A small audio embedding model, trained from scratch: held-out accuracy 100%.
Rows from block 5 of a small audio embedding model, named by matrix and row number. Rows with one number belong to one neuron. Each number is 128 + 24 x the weight over its row's rms, rounded and kept within 0 to 255. All counts start at 0. Numbers have three digits each.
After each neuron's rows are labels from the 100 clips, of 14848, where the neuron reaches its highest value: "top examples" is what is common among them; "peak on" is the class under the peak. Only what is clearly more common there than usual is listed. The data: single English command words and digits, spoken by a formant synthesiser in many voices. In brackets: how many of the 100, against the usual share in percent.
# fc1: MLP up (model.blocks.5.mlp.fc1.weight, 1152x384), inputs 128-191
# fc2: MLP down (model.blocks.5.mlp.fc2.weight, 384x1152, transposed), outputs 128-191

fc1.69:094165127147115104126082108160122162188135088136137127114150127147146154117131114115115142125167137153118150115134137132122142075115147121134169154140134115106135127118152110076125100121152128
fc2.69:167087151116153131122122146106082117098138102084121147131117125109112106102140162131136099115131118136165102126109098111159104168141154128122108154140180175130075122148081092156133124166109101
top examples: /k/ (55 vs 15.9); /s/ (55 vs 20.2); /ɪ/ (36 vs 8.1); word: six (35 vs 2)
peak on: /k/ (36 vs 2)

fc1.325:094141118104077107144152121107116121139143105167162100141160135136153135157169143094149125150107145093139154086122136104150097141152117117172107129148093134123112113151116101119145155137141106
fc2.325:113122133171124110117089082188143155166106127144097139130130150113085071162142084194135129080130116122124152161127160065121138158127071088110084112134134164141117142132160188125127112110104142
top examples: /ɝ/ (91 vs 15.7); /s/ (73 vs 20.2); /tʃ/ (71 vs 4); word: search (71 vs 1.9)
peak on: /ɝ/ (47 vs 2.2)

fc1.535:126100174125116125129108138112149095153111137193126142160110142132151120135139140133142119150092051099133136138103160090137129088124113123132175123131138140134150108107126110118150105105098108
fc2.535:137152122133119108148162108147109135140119072169118066091121124119121164100148104151110152125130122119089142116084128161128113136094164097132104101108125168098153102101146149129157113121117141
top examples: /ɛ/ (87 vs 16); /s/ (75 vs 20.2); /j/ (69 vs 6.2); word: yes (69 vs 1.9)
peak on: silence (98 vs 57.2)

fc1.167:085067103127101127181104149148171142125144147097154145143155119109124099131125145111121126098156127116135100135113101106113170142105118107188163158131193146105103109132146142127149140141112120
fc2.167:124135134138080130121152094114126122125125108144130109101102108096118154124147123138113129109131146121136160090142115121135135114133130066132096164141133145135062106146151094111108107152145139
top examples: /oʊ/ (75 vs 15.8); /n/ (67 vs 26.2); word: no (47 vs 1.9)
peak on: /oʊ/ (34 vs 3)

fc1.449:105132101123141151140120105101107155097147149121137142135124086133140122113120158147126119146162123164151154134164139142150127124155096111118122139129171142111133111145111077136160119118110094
fc2.449:138151180166123141179129113092169127106135136135131127099124175171121094166141112110137107126105190121139122099128116118122128083188123137147127107135081133125138150143121128128128107109134112
top examples: /p/ (61 vs 17.8); /ʌ/ (46 vs 4.1); word: up (46 vs 2)
peak on: /p/ (39 vs 2.1)

fc1.642:121147119122141148132127121154093137136130173165111109109154106104157113174116073166139123118125138087133112138105123101190121129102142068151145121123106159098098169103118115120118164113117094
fc2.642:074146145133088186137137165109095133142093131094104106178123159113098107131135158145111113127124130151095150129114108138114147100103120135149140160083115113133131141135127129145105168110142145
top examples: /p/ (88 vs 17.8); /l/ (88 vs 27.7); /eɪ/ (87 vs 6.2); word: play (87 vs 1.9)
peak on: silence (95 vs 57.2)

fc1.29:117114115101131084124128132180093153088167120078145197134110126129138175123134128125128131075115129131137109125132123093147123150152101109126126142115147102140136131159110114148145110155122121
fc2.29:125143153111176130148147135147153133084143114141172105133111160116121042092121137140132090123113157122140146121126152139141145115086132163130093104116130111131089133103093112093115134099151108
top examples: /ɛ/ (66 vs 16); /ɝ/ (39 vs 15.7); /w/ (32 vs 5.9); /ð/ (30 vs 2)
peak on: /ɛ/ (49 vs 2.3)

fc1.651:128121157122122121122122139144148108112148129088131086135115128174102190120075103158136134135127121151135088127150128127122171101129123184148142107150101138143097125120184153115082138127166109
fc2.651:108075144105121140132107175118119155128132145138127130129142117120120134120144162107086117111172114118097118068126115149123136094135177070125130118113117128137146138128104127115114086091133159
top examples: /m/ (74 vs 10.2); /u/ (67 vs 6.2); /v/ (66 vs 6); /j/ (66 vs 6.2)
peak on: /u/ (38 vs 1)

fc1.617:100092119115180139108132133153111149129095117107090155134130105130161134149121083132118101141163132125126162115121158180128157062088153142140093121126120121147150150139114150102097163159128071
fc2.617:131135115114132161151110095116158153101095146138101116128161136129166126140165118108097152141126179087126121147144101122134127118175116115139116145106158140084123145094190143141120089089117154
top examples: /p/ (60 vs 17.8); /l/ (59 vs 27.7); /h/ (48 vs 3.9); /ɛ/ (46 vs 16)
peak on: /p/ (40 vs 2.1)

fc1.696:093135120131116137141145103085101143101162123150143134121109127117101113169137121100153121205151078112138151111148145112126149158128131133117137160165126149095159100163134147123126115134106117
fc2.696:186104102118156125120126134114123142134133156109108121109178115157143100134132148131155162114122116115144148106133084156132151119094134147119113158129127138144053133154104105117157146154123087
top examples: /n/ (97 vs 26.2); /dʒ/ (69 vs 2.1); /tʃ/ (69 vs 4); /eɪ/ (69 vs 6.2)
peak on: /dʒ/ (44 vs 0.2)

fc1.181:141109098166092076107126099134080129120115154146137131106126115170145164121150128124139138135109107135124110148111151179153134141094159121122104122119163169152146152082144102091142174110125128
fc2.181:140077164136110156098093126156126117122146149169158117143122124122125115111137161169107107186137112090136136114100109153166151071094092147117143112154062068134172112098121168139146115089157139
top examples: /p/ (70 vs 17.8); /ʌ/ (47 vs 4.1); word: up (47 vs 2)
peak on: /p/ (30 vs 2.1)

fc1.712:145140124142147112132149107083148150115125112117110145148110139150099082159097116125149123123138133143094124145151132133121117156147125131177096164115100117155142170123133116129067135088122110
fc2.712:132150112098113168139107118139109145112121132139175120090175088139140142159125118109125117163161123136118126127119138141092130107118122126108144119125150166134106107177150101155119096152122142
top examples: /l/ (97 vs 27.7); /aɪ/ (57 vs 9.6); word: light (57 vs 1.9); word: louder (37 vs 1.8)
peak on: silence (87 vs 57.2)

fc1.335:129153121125146124120096136152158135107137138133114103111145114115084135120118135086149127145115123181150145113156120165172104116137135139137122102087124117118141158075119154142088135121126153
fc2.335:147107129138128140110107108138154113073124138093133100164119110144146180076096115069088166097122112143106141116142163117077158151168143106136170164150107131120143118119153132154158155134146110
top examples: /n/ (71 vs 26.2); /ɛ/ (68 vs 16); /ə/ (54 vs 9.7); /v/ (47 vs 6)
peak on: /s/ (27 vs 2.5)

fc1.330:120103117095108124144138139124158119063113139108167123140119137152137143121133138116121082141129084115130097121141123096112094108135098201133163169119154147115140153176111105108133151144098120
fc2.330:117096118149098154167158114170110137181117149114135137129146118100114161145138172160129137130141138141149134140162144105115120113131130107102117181178144127163115099166143128129111130114103139
top examples: /ɝ/ (70 vs 15.7); /w/ (62 vs 5.9); /ɔ/ (50 vs 9.8); /d/ (49 vs 7.9)
peak on: /ɝ/ (34 vs 2.2)

fc1.438:090142157107119152164096159104137142117154109157103121160095133161106117098121159116140163126110119109139111126178157131133139146145135103161172112153142081120142157125089130106150144120100163
fc2.438:135182127100125123142152158140182140157109136111116127132129131175137115095129107087157147150126160116155124176188174102151149120093090151118186105132115130118173117127147102129117127122152106
top examples: /k/ (89 vs 15.9); /ɔ/ (74 vs 9.8); /l/ (74 vs 27.7); word: call (70 vs 2)
peak on: /k/ (39 vs 2)

fc1.10:130136097098147059182122148154145125085167132169151130164134136077129111104115117117126106092134153126101109143101109102130147131174129116110133103158149105140126128154108140176099107138127122
fc2.10:136179155121131147108160120133158125103152137140098095123177160094131135092144113159116116160116144116142136070129138073172137103096145144179106101145141153164137176139155143135137132121111138
top examples: /ɝ/ (78 vs 15.7); /w/ (38 vs 5.9); /d/ (31 vs 7.9)
peak on: /ɝ/ (50 vs 2.2)

fc1.174:110100176119120133143096137153138174126109156120108067104148149190103113133121114127132097129117160113172118116164130188121152132086161135128120112155115138092142133147152159108111132127158157
fc2.174:144126092149116141165165114136127119142119125187126115127112119067084123118106179146135129083149123149150124097111093107131133102166120087159209103151133083132128119121119158158152091109124120
top examples: /m/ (49 vs 10.2); /j/ (47 vs 6.2); /u/ (40 vs 6.2); /v/ (26 vs 6)
peak on: /j/ (30 vs 0.4)

fc1.490:103126117143109085165093114132138133175146143130144114119122103160118102099150124136124100128121123176159096134105096174126166136124148104098138113170107126119128147173134189111116124110130118
fc2.490:143100152130102134113111140154111137097115140106162142118115172155095183134065106182117161121119150139104148102134154120071135100117140162115160143111119164130133157118125128104180191178180082
top examples: /m/ (99 vs 10.2); /v/ (98 vs 6); /j/ (98 vs 6.2); /u/ (98 vs 6.2)
peak on: /l/ (32 vs 1.8)

fc1.727:110109141119164153101166127150125087136129129128139122096123103145117121152159107126115161126109180105109106129143153136128143128134152142130126169148086098160125130132136144138168142133124164
fc2.727:133153095133109143166113072108136155182118140141127189113120145160155120122130107116126147113115087124119183143124111132090144106138110165125098153105107136132162121120163141109078085103082087
top examples: /oʊ/ (51 vs 15.8); /w/ (40 vs 5.9); /h/ (36 vs 3.9); /ə/ (36 vs 9.7)
peak on: /oʊ/ (34 vs 3)

fc1.760:195130149119155147130126117136149125106126138112091145081081115122132084129135163139146166120129087114141118125101145130130119151128118124080123164134130111083100107147124123165134081092134126
fc2.760:116113075135126122177136146099154140108136109063132140124151146177147112120141121127161112113147134114115090095161153114131143110139119116161125148132086161124137116100140118137165144124184163
top examples: /k/ (39 vs 15.9); /j/ (34 vs 6.2); white noise (34 vs 12.3); /m/ (29 vs 10.2)
peak on: /n/ (28 vs 1.9); /j/ (26 vs 0.4)

fc1.556:132159185121148145130107140162124138139101137107119104109155118162080114096117108146127120143136123075111168156107125127136125136119129098118184143124134135146108115133156111091145120111123121
fc2.556:125082099106150131097122128150149162155121148137059164098110175114138129133144128150154104151133108208142140101131122127174138092132146137114161106116125135111128122128130145179093092155153122
top examples: /m/ (83 vs 10.2); /j/ (81 vs 6.2); /u/ (81 vs 6.2); /v/ (76 vs 6)
peak on: /u/ (38 vs 1)

fc1.139:119123091121120084140093118119129138149119116108125120067130125171154110202145151089136099087128126104139115136146120130129102121111114156102119134151137111156123152134133126111163112095150161
fc2.139:074157119127155102146121120135062095154100153127108156126134181090117152144095097147136108118136100100098170119093137127138142164095118126150118138153145051132153117110121132152105150135119146
top examples: /ɝ/ (94 vs 15.7); word: learn (39 vs 2); /tʃ/ (30 vs 4); word: search (30 vs 1.9)
peak on: /ɝ/ (55 vs 2.2)

fc1.464:099145108101158118138120122146122088130127145140115116119130117136125097141141148143141084126142104135137114119077137120137108112134120113134123131087173129141076109162172134127157135127117169
fc2.464:071128116121093174130131130170166153096104108168127157124147163129140129125117137109139130132150152162141122177151133128111127138112141138138140170077182107110112144121127096122128136117175152
top examples: /l/ (78 vs 27.7); /oʊ/ (50 vs 15.8); word: follow (39 vs 2); word: call (26 vs 2)
peak on: /oʊ/ (34 vs 3)

fc1.267:133144143142103094105134111138140164157141127132172158147147084162109148134120134144113129091128119139130128164085125117140093167122148103138143172103104123105141182125118134136139103089140122
fc2.267:171124143107105105157157159116110122126107153114145133138143127125158126142149151105111133142109132122125074148160092172137139148126158132168146163105136137119132103147141131126164149140131120
top examples: /k/ (94 vs 15.9); /s/ (93 vs 20.2); word: six (37 vs 2); word: next (31 vs 2.1)
peak on: /k/ (77 vs 2)

fc1.51:140088155106078098137126125144090111150127126095116109137146121085143124074100136146169127127139138122107135146134144133153121159143140162136152116140121136128135134110166091143092128145102094
fc2.51:116102137164100134112095148172110102146141150161124119166136132122127126117138145132154092099104133130164183126108119102162110187129105093128090167139133128113080141118095108123134145076126151
top examples: /k/ (86 vs 15.9); /æ/ (82 vs 5.9); /b/ (79 vs 2); word: back (79 vs 2)
peak on: /k/ (35 vs 2)

fc1.303:091107112126132108133123150094128159141112097142137141102093144122174134132118148122141123102148089147115148171116081132146076119126106152132111110121156119166133152136107133097127132171119093
fc2.303:129156110102155127151099157109168136118139097151113158142130107133156111175153138116091132163160112112112111136177100126113142154153089177118143086146148163133116160110119115174111126136148145
top examples: /p/ (67 vs 17.8); /ʌ/ (59 vs 4.1); word: up (59 vs 2); /ɔ/ (27 vs 9.8)
peak on: silence (98 vs 57.2)

fc1.140:048143137197157171116113119148113127135128092124134114135158133118095121132113096092097165128167112105145119124095152107122146102171145141131140090146084086091101130099128143130169136117149105
fc2.140:170144128085124102141128130107158168153119100128142130152134108126149128115126145138178124124095122104135183165148118158122164088138097109141155116163121132097142130106097142122097100131071148
top examples: /p/ (94 vs 17.8); /ʌ/ (93 vs 4.1); word: up (93 vs 2)
peak on: /p/ (55 vs 2.1)

fc1.187:108141108140104134131083120105162128129156107122138117188102126109128145111097132159119124135099145151125063136127150109078147111111147140097119091156115114103117113163125187123078151082142078
fc2.187:112104130137118139093113146160158160096113158146152120126158133137185093125095135087127166144122099146133143116134146148153130134137137102125159143132108150152149162102104134151110098143084128
top examples: /m/ (88 vs 10.2); /j/ (57 vs 6.2); /u/ (57 vs 6.2); /v/ (56 vs 6)
peak on: /l/ (30 vs 1.8); /ɝ/ (26 vs 2.2)

fc1.9:126124127137123105155119115141116139105112161094142094103137135094126087128142161133110088132146108106093136139165066123154139118119137082155111156100164101125099174098130162108156150141136130
fc2.9:136087161157137106083097167154113058140129107106122145137123128119133131150130162143080155157161144119137135079150157161144128128150130096145118148095114076150111130102079086091144147142148121
top examples: /m/ (87 vs 10.2); /j/ (84 vs 6.2); /u/ (84 vs 6.2); /v/ (83 vs 6)
peak on: /u/ (27 vs 1)

fc1.135:118130125125131139129107136105124159155138124153154144103110143087114142130115148119109081109112148130126159146122142156137127143106134123118141159104143152134127174099126117115088108151096138
fc2.135:113125133154123108164133108144138115077116153167152090117133104142104085087123123124141161146140132137156119115107129132132139098134123133129156139125177154104097137108121149127156106146148119
top examples: /p/ (97 vs 17.8); /ʊ/ (96 vs 2); /ʃ/ (96 vs 2); word: push (96 vs 2)
peak on: silence (93 vs 57.2)